config.yaml
model: "image embedding model"
dataset: "abstract colour fields from 500 small random pattern networks"
train_examples: 101725
image_size: 64
crop_scale_min: 1
horizontal_flip: false
targets: ["generator"]
num_classes: 500
embedding_dim: 192
arch: "mlp_mixer"
norm: "layernorm"
norm_position: "pre"
activation: "gelu"
mlp_ratio: 2
parallel_block: true
inner_norm: false
drop_path: 0.15
patch_size: [8, 8]
conv_stem: true
layers: 8
width: 256
am_softmax_margin: 0.1
am_softmax_scale: 16
init: "torch_default"
residual_init: "scaled_by_depth"
optimizer: "soap"
beta2: 0.99
lr: 0.0027
beta1: 0.95
shampoo_beta: 0.95
eps: 1e-08
precondition_frequency: 10
max_precond_dim: 1024
one_sided: false
adamw_lr_other_params: 0.0012
grad_clip: 1.0
cautious_weight_decay: true
ema_decay: 0.999
steps: 35600
batch_size: 128
epochs: 44.8
lr_schedule: "cosine"
final_lr_fraction: 0
warmup_steps: 1780
weight_decay: 0.0
adamw_weight_decay_other_params: 0.05
Rows from block 2 of a small image embedding model, named by matrix and row number. Rows with one number belong to one neuron. Each number is 128 + 24 x the weight over its row's rms, rounded and kept within 0 to 255. All counts start at 0. Numbers have three digits each.
After each neuron's rows are labels from the 100 images, of 14976, where the neuron reaches its highest value: "patch colour" is the nearest of a few named colours to the mean colour under the peak. Only what is clearly more common there than usual is listed. The data: abstract colour fields from 500 small random pattern networks.
# fc1: MLP up (model.blocks.2.mlp.fc1.weight, 512x256), inputs 0-255
# fc2: MLP down (model.blocks.2.mlp.fc2.weight, 256x512, transposed), outputs 0-255

fc1.424:161096139123114122095129126112153120135088114110098108106105142107134130115131166110205166126104103156104119136156098061148149116152143130146120122109137108118112148125175178141096114102103120089113173114084124092109118120137141079196125113136134134103122151135102162098059132122140201111112111120123165120082086165100140166112134135134109142102131117143119115068124110088056159127106135122140117173098150150087120146158131118139175145141116134152130116141130133126126128153139135130090135135115134047128130128146114107136150096131145099135145084142103163095109123075125127113132134139115123144119110150140125105155107140142130125116128115149129159131142126113147120086118128131167101120118141163139100099119124172120142152139115118111107120118137160133150124098102140
fc2.424:120090141105108119151144140116103103104139108142124126141096157100114131127108119115095125135161167108171163087094138118114126095075111136119140084115194115192127124098137130091138163108136162142103154102182174157109141149166141138104136147177125115116106111093141079137128144128158123149134125135142115109124149114068138127115182108137145089117157123144153132127132173106107124143173099127177160139126144123130093146126155116134120168145132169103129135140153104153126136131114146110140138155107121096108118078128139119087088165129137074128132134111149105104161162164110113131133140125108113096096124141135136106164205123132146110125144141137146098109125136109141124144130155118158138113157152134133151120114130129154113076143141180100164128083150147160137110173116147
patch colour: cyan

fc1.248:119103121178106137122183128105105153132145104132129118103106140099118111152122129145089140119173126150136093128122145116137120191127101131135089117082114159134145117146171115142128157149116119136091155159137112121109085132129153156087127102122085072133160102143111166118106104127148141103147127106124161104154108112128137127148155184138144098099109113110111103117151134089131145103132150130138111095162132098149170108127200120114116108162139097165124121119122166123154151136141108120097164121155156125120128116156123123135118131112145148130155132140104199167113155130140200122120120118106143111131122082088109124101102109131145117148126149128125127100108162104110138122100144144149122129097096133142128121136148072111123215084134159145133144146111099136093143084086129
fc2.248:150175143139124109136153167135150090095130128134147149140138115134171165084164132111157140157140132129165115124146126117148124183141126162096114128119158113097146110152126106118155109142102116108107136123164150184076130078088080126131142120131109103134132145155135139167113112139095157128130148118153141143140106127164119167112159090094120146139144161151160142094133169154124100140117191149159112133115169142154157145102122150137169121152122120174120150157166133108112157118131126143133121126070149160121069108144105132146105136122131119120143080126119118098092124143138135120174164113114135161145120111126138143111104114104125107175132153133107109115090135126137126147130147201153114106134067084153127171108141131103178152138121109120166123165110115098148113125162145
patch colour: blue

fc1.290:119150147153132080149154110118138118149106133126109103116128153161162148133110108146101141152136122191100163165139142134100146159137140119138106151093141129139098121150124106104113053124124123147097131184133103109128129136152166138102123123117101079074105143161103099133141134143127115117156136073143168093141078133081099090086141136088143098130153146126111132107143128089157160135130125102116147118159162112126124097115126105125092105160130144085124172096115154135164126159129089123163139123110118117086135142113138110106102205099125093146143144116111085163149123128092148175135150166128133129153133090094123162100101123127091115127105121144153105125151163136125136097101082153117111128106125147170158152122126117106164112135154129135166121094134142149141128110109123
fc2.290:127118149112162170120141138134112199106088116148143125166099135129125145133111137105133114156104122134125127146136102099140156126126128122121090141109148115086149132143140087123121088154100152097136105073129147152119118149131086134135122155145116174120139130146117138115091118135117154087132162136085116116114125108117157171124140106144109145141109112126085126135158131152139131134149063141140079183135162133140099130133138133134144137100145107134112060152094081125158145141121146075133130134149113148148157135145110170127134142173125156104111070111116119102114114099104100151125082144142120094149106136095155121123142119133184156106102085119157138122098073130109115147167137133145128176138169093160113121105147128146135163166153155098141116176170179139093132131138123
patch colour: grey

fc1.481:128118099091110086129123109162126092116106121116114130067130101135159123112105138112109097096114127166124098110149129106102134149145130135118167123146084140159165118087153171108100103108079120127137130107111146122103140195156164148105120128126153190104129147121164150140109171120121152112093093149128157132138126114111095132147076136119150112108131120130152125113130148119078136177132134102108112097144151132059112130130158118106155100145138169124099140085105089129178118120140119103170131124101132111139121177149084154141125182131114130146102180158060127142109137129190117117124123113120104114136138127135092115130128143125129105123105137119100131114150094118133147113104127139117087179119108157140121110135076174120108118116132139093100128111154146129103108110157117
fc2.481:143086139108123140108163143112115117158151139132158132124095167128146080114140137134105140121157109135095107118090136148151118113101142121141142096109147142134145151123121139101159156060134081100114147117105150110120117106129129087128187113104145099133103110109143128146146106135135138138106143132113128117141123146153150133149150128163127113188120131151132161149097115163131079117125076085109120128055107109115098153084109132113082174149109129146124160137144128102077131071169159155103141108148163149115146143144104152092104167112146132159156179125103118103157115140138169146154152125100110138134121100120121111108139120141157150112101127114149143104131156185154089125124137099149119158141177115159134137137116113086070137133162171105140143133132160127151148134096093
patch colour: grey

fc1.297:144133115094073056130107116178094116141118131118120140104138123083088090090121165147150131091137175154129112130097091162106140131156108169093149145098133121122122130159157151161117116129118116093118132129164077128143146128107128157106125152174082121102140152167124153115119098144119116139127047144102087094124111151143153146149121133086100145077098101114127129135118082166138094143095110128126105157150116122149127092140141150109117162103124177166127086130130122116105125151105090136094137141150129090127132142149131156160111122127105122176145134138081121107150102104103172089116127130125166121135151128100143095117086139141147097106111192136141129089121140135146146135125106116158132180129121148134101122096131130124131112141111140121121129104115165129125109102122122
fc2.297:125113121118129120154112083144121108140122113124110130168159154097128124089168079143104186135101128130123174168136152151117100097119106155143116142119114132119116119104103152077151130135151091124121145139131139099142160104097104137094157151092147113165112142098184108112152110162119161125135117103074143111161149121120121113126153124150171131106149136126146137125113111123079110153134099114113149098151108119150131137111098122096141152106114161123091096108138123131115094133102126129098099130123210161149111175156099146137104148092115134128089145122118150130111124111106153135094126104115143099104108111175132123102124158128150156139188130141160151132166122118114122116106151095133116132114187167172153133119104155131107079083127121157124124192140091117148157119123173
patch colour: cyan

fc1.485:114130136129102153175118147150124091113126082158142152109153123113141092137140146146083091110169128159150141122146083092141089125161122133134162121092160133094147145127130139087164099124132153122136174128119094178117095154156128123174111134142091141158146118154083138126132152106114154144165149157153125122134058125138110109131131137117119064113170125144127142154100117087146117124111150089147131149120120131123126158157142139132100083113095145150078109102103120165096119131124134111135148076161131148081091134120117130105101167136138141168104144135139138111158149139058135132133135135095148098128154161119164088139118169099142134102148164156125086103113125140082138114143136140110111132087154136127157119132160138122127125092093128106124088120104104084131100120119127
fc2.485:141111188113139156065124114183137059130122132145118080115132127159127154111160119098114159134160159116120150154134126144076133129145165112133147166139116139140132131163103159101077148144129114108124126097112127130125100145169154180125132102108132119107128133122151127136119129139134121164099121126153121127130098127117130136118108085139071157093133107170182127108093164114141086145129146158114096091185078113114160140136121141143164155114134140129114131143146102109089110060103158100097094146125119116139141130094145074091115130126073109110116119119132102176153141129133122122137148148110129173137137125115121130126133119091117133138147155130098106164090123137130120104162153076153129142130179114114116135131152134100077101120113122132087110081130106136118108098133125
patch colour: blue

fc1.369:155124156128120130152144157122124134152150117101152089173120113122149118139125108158130075135135099112115154141155128166153090108156161143138133119068122110117143132102120063117122161103126116146170150178132134155125126119116178188133146148135150122123138127162139150139156129130158145111148116100097070090130149119094119156098121115118127149175121139103109126126152115135118114113113130132106152075118113113114159108123130162170108138155162133148095125123111101174133136103166101147114099104107107181150087109101107128118158177119125163116131099102096136161142153158154129123117135088197132165138097083128157127135117137155126138155113127102098104108145079111148121132120120104126117178144118179119151101136165152097114123154072146147122152125114092111127165129115113
fc2.369:129108073149108112175151124135124123155142127117156116154137130113174138119117159158093122144104138108166156106094162115182099144116131103118143123176109119116103104157088160152146145106145146122120127142168146093175117151081173122090117145086146138153148114138104137142116137150137139128134114136133175104143119124136100128113140106117127141158122139144117105111110118129127178140179124178116085144078109152128160127100114131127106125116140111119097121117097122139158196122136129124108087127130153093152078101113140108134110165108138117168119097127130108202107127161098117163122122146102121107130147116152111116150126147171135117134172101156112131087102148094137122105122105108146098148158147144120120140101148115164135139107152161114141187088138153189139172147156125
patch colour: cyan

fc1.21:121080111162184144145150099164178179163155115133145127177095122096146149138124171117108132126137097153124112111143142118147097137156164129113131121125107115140139100086193106152129153128140113148132112123112135111066133132106144105098130116076122055150118147108114177119114138037095145121126110103115122144073104120139137136128122154146102144104113130150137146107139078120136108133127092119072143125138084110101122142139113145105135153105150112137135142091129141098134126119173138162140096087135132135112138146159169162132144133081145128110152140137140101110145112137110134127146061129146133137165110162138160142136119136087124152159114160090103138128153123105106138149112116147146110148145101115126125118062113150141120149117130116118127121099115110166091131144156126
fc2.21:121132112142113134152148132101124137161151152075161168125154139124149124190097119168143107154108117164140151122126100180101131149117146117126134151130137117126133154084160128148124085145106118131172179122169134121115102123142142134151148147119132094100119130127147120106136165113118122139139136145130164097113129135172114142118099121100113149088170119121183124110127119139128111112122117159144126148154168122099120135132161178181109144098150142159121165103103103139142116123104094170132150110103098104132160142120125178091129125124133164111127104167167119091143115136095152147125088108112153085093151137108083138146176129076142120144130126099126116116128148149118117131136147091175149181116117125137127125127157176114185072104130087095137147110140153160157176098124129
patch colour: blue

fc1.77:099135121124113154131143118148105120144159134122135157143143151126131093135088086099125119104114092176073134106076109101081140093123148115132140109131101139098139160131152089087050136146156157138142124142129125096138109093119089139152123118135146194124102096077109122134167166172121145116134105067100148102133103145113119148090087088129114084110144138100115117089105127082097147146162141138111130131122139111122139141109119172140129159153093122136136119103142135140137131136140130133159123147186124113105121129138134136130116152146131148145160093143105092137106127133095059138112166153103149103172135123111112100165130146124094122132120109113132121134167126155120136150161135133116148133112136081105125139212169124135122172134135097144136119148155112122152124106147132
fc2.77:123155116117127151128149107147155131168140131132163166102181109130116150126114108151180123141104104094127149114130130171127159154173137135133103108127144081109091121136106169164156133105117153078127136123132124165132167199120133200137143136096134124115147161100091113155133128068164146113139170139147127149136133142143125134136097161191094134090141126164136124128141166070121138136131122135130116117099098094146129126094097089152103125125146149094138127127111141171122142180141146121089125127132103127163141096096142088120125117152118095132158154162103103101153126115126141170138105115149073156090129153178089191148132138105112176140117155129156137117156125083151114114126139107147140098132158109124115106122104147127104131117136137137128122140106107119132127117138137
patch colour: cyan

fc1.162:085101147125126131095115148108140146141126158124095096125097134162105139112073126132147124122131129101126147092138127128142156070147127122117143121171136077111135144124103084099118135186112134175183143136121110142128183126128124121148183168129169120124163126116160151128109122164134089086119126090090077135133102155101130110124106094119160129148162095114108146104116128123132162097170109127151135081128138098120128130108108077144141160100146142119121117135108113128101149129175130138122141099152112108169151096088108132128143176127096127140130107145112133153106147137108136107091168101151135122134132137136135150178176161132130115147125097137122087096114091133140102071136180125087118110108154166088136148142120138116140125136065109117115116137117097160145159121115113
fc2.162:138143122095148139119139152106115088081118099164148069142104124132111099141112116169079126129150142073103151098108114144178157154147104147143157159142089101104122131134128103101087133156097099141147084138126070112086157126081133172100141101141167121130113149160096147156102131112135173128171139120145113108134128089131068125107087125102124164127163151136119101157121122126097125132154165105199131122120116131098131127092120142119124120123137147123123132140140155133085118103100128128123116131109094107155113117153148125127158165115146117128132115122116164130120082130081169156139173102140140096119133131156100112173136150111146084156157134133159143113137108111145118127126136141136107137145123158156142182176116139124115107106120133094125134161101138142162186118154142
patch colour: pink

fc1.239:151096149176154118174138088113108151127145113118136111067117111114110114148115134130128149129131106140138102122145146125139124128132116146136082125069114124174168137156153132163098123109124139120140111129177098124122095122167167122094133161128109100122145110084100150118121143125151163125109109133149133111136125191135115131124135102110112138082090161100118144104132113117138110193139177088110134146153111141168148141127136112141135144048150136153111089141117162105188150152098191131114130172152115137130116123141137145120140126100078093134142134158140111110125111149174189151104124126127152139107102118123144173112109155163113078115109112138138129148130130163121080125121120115094132108129106104117137129127110101136139109146067133169099126142113104134088127097151106
fc2.239:120104145075097186119113147132139159113171152165090138132118153122113123116130139117103109118132142121158133129146171155115152134104174122124151135119106140168107103125104127133132173113130123138124166134148101139116095071100150122127138087107176122147133145136152164133098129122134118121082199159153142138130157144124124088094113083124132182159099143177145116153121119169134136116106115155097086124092149130104117123102115125136150123125115129173152133113132136133083099174113165154142085117133131149137143097088131143158131086130154107149116131112119143164112153146127147072148143113119114136085121123120150121151176132080144148119108175118172134114113119122120119152110066116095142124131146142102133086147162158092102136124144097146151104126161147159106077109133123
patch colour: grey

fc1.296:170097148127122163110093150132126153136119145097129120089077124129133101149119139133092159138098137095102154139144129095126145126104113127143118147142128117124148134106110061151139130120129136094131097117095166064153134145120167166139101084121166124129129118096141130123105135090163119053114139142106117132108147141120158119121115151127135120151110153094106132109111149133132149118103129154149126150139156139076138143147189083129122177123074098155151146134125135121099158114107135133099169143120136172122122133135127109121136141121138137089140121100156113087111127129105147082104129136131138156147099130133116140151131167134168130129112064114089108120128086176134098125088101128147119150138140091160129093164129143169121131139108113124090146156192054125130116135087098
fc2.296:173098124166178099143133101115111091155158141137163124121138159141088124124169109111173158106110101106140159140130098142164097143128188113156127097119107127169117137147099127122083139128105113113110169137092112102126139102154132160120122158149122142108115169104122135120159123135124116147112114118142144152124128135174082139205126165142151121116105127113140184167084085122141130103147118164138146102131133135141137103114112148117153128136116113135146104119148116130086153111144152119068106155158112139090131121098114146161181109148127124108116139130142155098125136086153115166156116175126164148089100093155137074087123132118116115104136149148152085094119135110072106164124119100135119144124115131140096146153136144124106144134116129136156110138093165112100095119136082
patch colour: blue

fc1.313:151162151121132160179124172129152142131093114125103129106094126134088112158094129102134145092138156116109165061129114136160119121133158125084131119166149096152138108086141174132127147148125156154117132146112108094147130160134148147157152148165131073131099070177122120131092105161135128121127116115094135113163149173123142145136121136119126110115085124113101101157117092144106145131112127144143116145153131122114088119160126141145131135156130138142135135134077093137125155134081097177136131142106100133164173118175122170136133143132135133130130119103139157130111143127120092152130141146154139136112140126110154153172124104157155081126130132073121153101149141152125104125098126111072108158095117136107140115088095126112109074130123189123160134136094135113086137075116089
fc2.313:190114087116118089131177111135132168159148097088162140110149111116104130104111112133163166130144123165148117086132151122120170129132160122151122115108140074137110119151139170090159130146095099125125116125125133134109140134105170078079166195106144128120133136163101102121138158111130106119127147100146140165157152163132077107121136169145135111149152149161112118154139135123123107111143160153140075120136141113126144135131109153126115133167117066131144100136121094157121164165128104112122147130132188115100090112143141143150162183126102096125154138145127137124185121184124075108104108109096121133139113172121180103097111162117116105128138144121114134077160142131115127143109111116107158109144140145097131128118146160134128113139116126105157121142143158142139087115118117
patch colour: cyan

fc1.45:133126118155148119104115136156090129099140120132095107124094118099138101121134088123139134135105124117101124122127074104136130153114183156126155155136163124078118119089088164189154130171108119125101121138137120125139142176187117137130135134152079151178130198150142067157130073131115124159133167145156102144126111170136124134129123154124142139095160106132130104136134089080119112122100155084122129125107121126147167110097155096129171143118080136190140097148137106147143158079148139159102091123111132132102118124085157114110136147131134118122131115145142129161120135129103157099164120139127102148140130190123083127113139166100126152096140147144106079141115139144103104116156140163132122131113130130115128117135138114118108129083148127118086097102114102102121123127166139
fc2.45:097108121137098170075128081130122149138131134129130109124131157159133127133142106096151152117171183082117153130084113131152094152134084084140138154161145133087087150138141139098122120126176121129107092085124135101084137118169130099104131130134185132121081105143160160110100174104100142163135151129135106121133123150117075109168117106098140094126178184143130118142091123154121145117119131145090111109134133108102120102120098110140118116154134152156110112099137126144156077133124139119129120086151135135152153148149152164145136111124160134101077127161171110130147129150123115115126153096152152122111121112137158125145136112121098109110080177061134141128128087152110161114124107100121114121142134152125094146132111137135094075138151127138173091108116117137132136130169150
patch colour: pink

fc1.157:105165133127119127144137082105127162090174100156162150119152127134073168155150113152118181138116105104125095107115122180139103142140153089071130094180156128155106134112108167140139115143083128148132145114163103114130168139157112113141148151131136146113140145148172100132117109116115125173067116131133141116133152166140091107156090098112137123122134106113162155129124080152125133110111135111115129113132129129129158091167098172117115122141120123102149125134104109070119126125154116113124124101139101165129090114177130097155143125123136147109128123128135128141160122170156120101108110151126126122112111153169110128147155138152134084153142160116132138148107093129123121127104053169109116140117081128113107079131118144165086133134131198108147152174104136141135136133097145
fc2.157:143109134114116145099133165132148110122147107118143112151107123136128100122099101114143136129161135111124159124145121195145151120168114150127114132129132113117135140128140136128109153127131109073150116115096133163151143112112185120094087124104159148174111166149140084116105103117157085134106168161148127129105116103107147177114122132098168125122118124135139096100115112115117135093105157097121123127113129100172090135136140142107115124098155079136093130091083114165173156135075092126155161134128138115156118143167091110144143158115131146107107155086115109121119173122143085149086064122117163089150128145123146113110146095145143123096146093125098146160116192113138110093122114126127155088156159164148163120136157105102129128092102141120096130126118109097132194126134136
patch colour: blue

fc1.275:122108121133124130134145135125139173116180109143101169133094163135122120141098143111109119119124096166133130150125108127147118192107137082129148127115135127145185130138125158106126106160117128102138126172223105164141191166123093117144111105160107102138112137153092135145081117077093140140111137101120134143117162140144131116112097153154148132104137116138140107113142126158130137144114130145110120096100113124106120125108139096166100117159154153116120118127136155150117106132103142152133097115148106171121136176118106108096177140079125145114140166119145155124102071170119120090172111176133097128101113087110145143084076145142114110125131137153139143110127141122161081081145103129137098103136091146137141134120155125117087109176141147116160123094119148100133121099139120
fc2.275:104155132078128136138099116121166168109119128142169146087130145136144133125096083108144134127135129144133117147151108142151088171110085100073107089154122100116104127125115134163099128094132119135165131070124113141172145146129116169113131113122137116156132142069104090148139083147109128110153159133146161107146163113153165095118133111134112135122140162148133133106133155123155166155157104146125165125129117094078127112121143122124134200132126048114130142090097159154129129148150109108111139116104119134100125131087115083125116193143107119151136091117120095116088136107142126145125099156164139129114100108146164111149133137126127120108110118114091101165131113146139113148142164137088116107156124172142115124139124175112089144095141155180148134126126153116175118103106112
patch colour: grey

fc1.311:134120123104092131158144109138115152132144113121115138110169089109156142174120121153145103124136100151131083115133116104158113150154121092167130138121120117134196135112128193117099135159161109153140143158119141138089126148098094112112064101079119087121138177133127149147137141121134146152112144108076160138120104130084149096147122150164120047120145131130078142150134133107126187125144141159098110139095121177147153131126114142162127139175123149140143081173158171147137108087175088114106180118145121138122115151135132133101109166144150130145114148153119113099132113135141107080113130136143126129127133151119103133107133140090115136158129115145106130142102101115107181134134128145147116108141126123147120133102128101080132163128130078117099137145133139090167139100102155
fc2.311:134090141091157092120074133152120120121097147132117129142136126151107103104106128100119114126172113149139145139157153133132159108158138140102171142170154102095083106127112081109148139158144113092166105147154093101108149077095137162127147129100127113130133167122123120138162110167106122162159133108115103149130173164149167124128120128106143107129136149151168142128097142120142131077132124159095122097143103157109133125169138101102140136110139151125147118147133181085063111106097128097100192117146103128136128109153108139111102149141124129155111099109109136124127134185146106114057122113136102138127155147124119182103152153125152148120094109134117109101136125169152107092119121103135177121125129148134118150123104173137100156122129135155128158147145100171182110133096117
patch colour: grey

fc1.445:133126141094106127139114084133132082122146154116105149175138084088134124128076112138118084141136126129106113111137123116112108103137146148139128126097134133144141126136125072128108137110099143110134102141155133103147165117170097127161108122131123141183099087119092109101157185079087132108144159103097100144152081099103122133129120120104112105096109134126136138105113122166115113101062096122131171115142130074117092133124122139134167174119137135178107150116097122167173135094097114099115101134132105159149131077103141141135136165108122128123160118145136133107122129160151119168116143128108103097139134100083148152119110154116101112142133121176072136116153119124151097135135083122115119139157171137149123129127146099156090199130124109121138158120115117102110183128132117
fc2.445:124127100118136102136109146122078118140121159095143159161139151104154098086150133122130184113152088116153124115156151139177140113137141142145113108158117133132092138092151146141164119135141097126102129109122118141120101137174134122136098130153107104086099106107137185106169095107149129126130086155142131132118135112097105125128164144137122095147095101143110118122173106136112146143134102139166094151151115124125090147144124131105119150175135166173144080165141085114096150151169130161111152096087144125141159123082125160139082097086151138152142106157112112130061117074140143127137121093115175122124144136138119123130111131123110151114114163152155160150140134139154144111110164106119093114097116103125135164135132188114106111115112147138144103117108164178144103153124177
patch colour: pink

fc1.18:123128116135145102114095131099086142156089147082127151128178113145149082081141148133140076091122132150075087101164139112117112158121126127153124155149137170166151140147143092142080126104122104096131165135145115108135129188103148130084111089103093147153148134175094138106099144111153121127108091145114104118094103158119143113111118160156135090135100149130098122144093111128128119112158122154163089161131157126124153098131148149107138129151158159110150156133115146117083105124126121099122130127127152105107158093143082114141146168130131139159156157127136107129161163130151127096136106143126114150118099161109096118125117134140109120066138099145146131139170103126120100100126098180132109135094117135081088112137156132091145142129103117137169144099103098104140136119152082
fc2.18:113157124113163169140146145110157090109169083142116128158160144115123127100139125154130180084149127127132130135125113107154111123097104157128158145096126126101152081110147123149161091114138137123138098127123118120106115158160168165131150097125142144161147118081103096166155132112158111144135112152127131159152141103130135158118123118145107129109120127118107079162134106138124137097102117148136138094151162092136129116097147141148143122109092159088115111135140150107185105128080159127108122146150136178122117163149092143129170157135146085161109151145138133104096151081141141156137090107089089117088089105174104099135103122159122118092135109157169142138151177137123143159167122131146135155101156123135092131082140103148085139083115140103104083129153125162124144151125149
patch colour: pink

fc1.400:117113125129096104106075125164146081148155134100142100160097150134132141132103129121098130113177169128120113131099136081092130134145147070149096134109126151107126187085127146099136173168179122121147116109139124086115146112115132087100093138136141129145174169100134131145116119130112145142105114113133165113123148153128139123118109162165118146092139164135148109112114135083133150088158124130086117132103181128140079126144137087139135166103085187140115127111138149103137107118146104187150165117091131122155103111114123109109071155129120117138158105113142146148130162113155121143138141116111106171166106097088119098103137131078135140147124112125117134122113160161151160165132139165106164122146119175094157125083125128110155130097119117110117119095138112112133124113133140
fc2.400:113112138117082092140134106082121112119117133124115117117128097112118174134177090125130144103136135140131147179157136135156147127102107106142169121159113113098108099153092144199134104109086145134152127163091076129075103092136145171067167086142151114094125172108149113084135145150119119130101109100130146106112146117162104133114128121068163134077164161084112116118158129173124107148099099100115172106167133131121161134158119088153139111129114131123117126141102117096121106119108126095129118107114140100092151108094112136131098175114145140132134138139137113126163123110119126137142165069151112089104128154126124101125104126140168153152132137095086134132123124114143118134096137117103102128106103158077133105152113123134142175116155142116095129139125127141145152130112097
patch colour: pink

fc1.458:143106099139113075150115120090109095122136085157088153113120160123158153164111135157142140127126133168134166104116154105121119122119088116113164172171065115116096147115151082132159092156125117136078151128129092106124138153123138175118121140133128130115128102141119114139127125137151144124126141124113062124112109149103095142123105126078205089108121092130160114136122154061144144084122124145113131127133204104159141118121123141145131170133115183160090149136129162101143133115176081126155146134125144140115157161154091130161132154115162128121160113152112150147092142139093151142097132170146142106175120117103104137112157114129113131128138153148124114138140137160149129156132130132129140118111092110136123084100162151118146175132132109132130150124141119097138152128109098
fc2.458:144161141133144140164109131136122152129118135115151120157132128134141127116130097096171117104108121083120108143117109105135143136123080138164111129117114127151121120134114114119127143124143109150145105114122123127134125121124136141114064148104093169136140181093140129135154138177108136166142166124137140078139104183091150126126170158125090088154153146117104161130162114111154143168163130153167127123115161147201139136123135132098114099149117143080140174131140126160133127153138153117136084117157107128181109146123155132136128111158111143136127118112089163137153133122160139158122150131084125176140162127129133170133193137127112144170113102114167135161136157092095121105084124130133114164107132108087160167147186108168161129122093121123104171112112129097133080120089146
patch colour: cyan

fc1.195:132131079158125140112167151104153171122126151135128128138121096108133152125128154169105084122115139143095103122098107080148135154110147080112151099166133119070135112078138142139164139171129097170104127085155120144129121127106084114142108134115115143131145131142126146155136168125142105135164121140143116128116142134127094148103105163142117113145127080132132091085149116119127130098137119144152140118084100132152155145127105114116156146084164168147160124122146112113159168110158123122064153069162135158161145154145092130112120061144126182107155144128127172100122108149109134099165143160093135145105118137140115116086121107105107145134128163122141136080141131108110123152138118101092103151099120099060165090155152155105119151124123137136148113104129122119144164110132132
fc2.195:105101129149112145130133127123132151131172186155144114106110099151105134137168108133146119114124156183165117114117135094143134140115114067103129137145134095090112122140106116170125090134130130107082134119150174172183076128117136126136131137126117105119092120086157091124114134130122152136121145092117118175115139113132127149125112141135139121147130115120130148112115137174132134137142089139124065155094144126145136139068168099133150112130143123189113130147127158100158089105111158132149110148098124130132107119136150075121136114121146134137141093132088147146167106135099160160123098106149134076104121114128119114193139104172165128179123142162143094118104092155157138118149147119128151116092096100133115168133165147127144124197145118136150086111162117104141118116145150
patch colour: grey

fc1.52:114134156139126108138090142124139145097119122102104115164128167174134157142111136158113132141111084140170134166139156108120132073135186139128104160140143103050130173149135136092084124077129111143113149169144140146112140115144103141164122114135171132073147136118117112139178104146130115084141119131144101103113107099133134120107090125091175122139090105113116132118118120143085127088076138166117118137128121102137138189147143087155142149087124102119105115130119116121149149129173131141128125115149132130111096104110133120133157137143159146146090114186120136138109156109057117127128127114111132156136134127141161097139148138172106091145087129100147151094089116115116139145104110128130129121134133099074121129140075111167117144061134134144104123145145133125149112116109116
fc2.52:114173142146104132118175116109162100148126112137096125160072133131150133118122160180209106159120139118140129125143116096133163113142108143126118173162163124112137149142073121149122184127141135147129091113112144117105114108100112105105133145131132112127155121156179114106105121115141165177147129111106123159155146139145177142092163100172126110105116170170128121150126118112088128140159126115142107119143167104093102123126104149128133118159159144097114122123140136125126132102172175119145141146122146164114124124097120117083159152098161168158092132141138108141136115159127179100116137163092110111114128090112102153146118129129159134124167134161154122145170131151142120115146174138133128184125131129140147134158123122130118125140134145118145118086104146114212140181120138
patch colour: pink

fc1.247:130119113154112115127139101146170127114131124135139123078117063123143143144101094153123103091137115119122135138149136125128093131126139148125111142092132150173138148143133088103115098153135120166125139122168118102141113118109103136123111136135182078133144123111112129088093095136152116123131136107098162134071175133160101137118108089126154123084131101177127108158109148099108106099157179145116075140131140141178139176115155153176115153122141140162136152155118147157129109116093103154163124131133171149150146113108145138096117075142147124124126121123132099129091130122093139111125124123119105120088101130087120148108104070106168116125116132145097100143083106137088113119127098157131166126118099138104122146104141105110119174141137098171125121154099114096043131133098125
fc2.247:089188126114159090132141127116064101155104133138141149135094134154147088136178139098133090121161129090139105101109125132157137126127097163105152129132150065095115086138153115108113153113163137097133165153135143133145097155109135142135134134154116192122162147123126151163122123172105101110123091124114112097078136103127113115097175122181149124127128159139114135157131143122114148194145130151140128096148120065103140131135122100087108104138136118121148116111134149147083136152109112116097112119105110089128117093171148160097088090110133137116075134106153118130118106168147110145111121156121127132145103140161123119120123105082114124146108087125108152123164125128088147115116117140130091123106102141107137113125128093130103092096077170087112099110125112136126138118116133
patch colour: cyan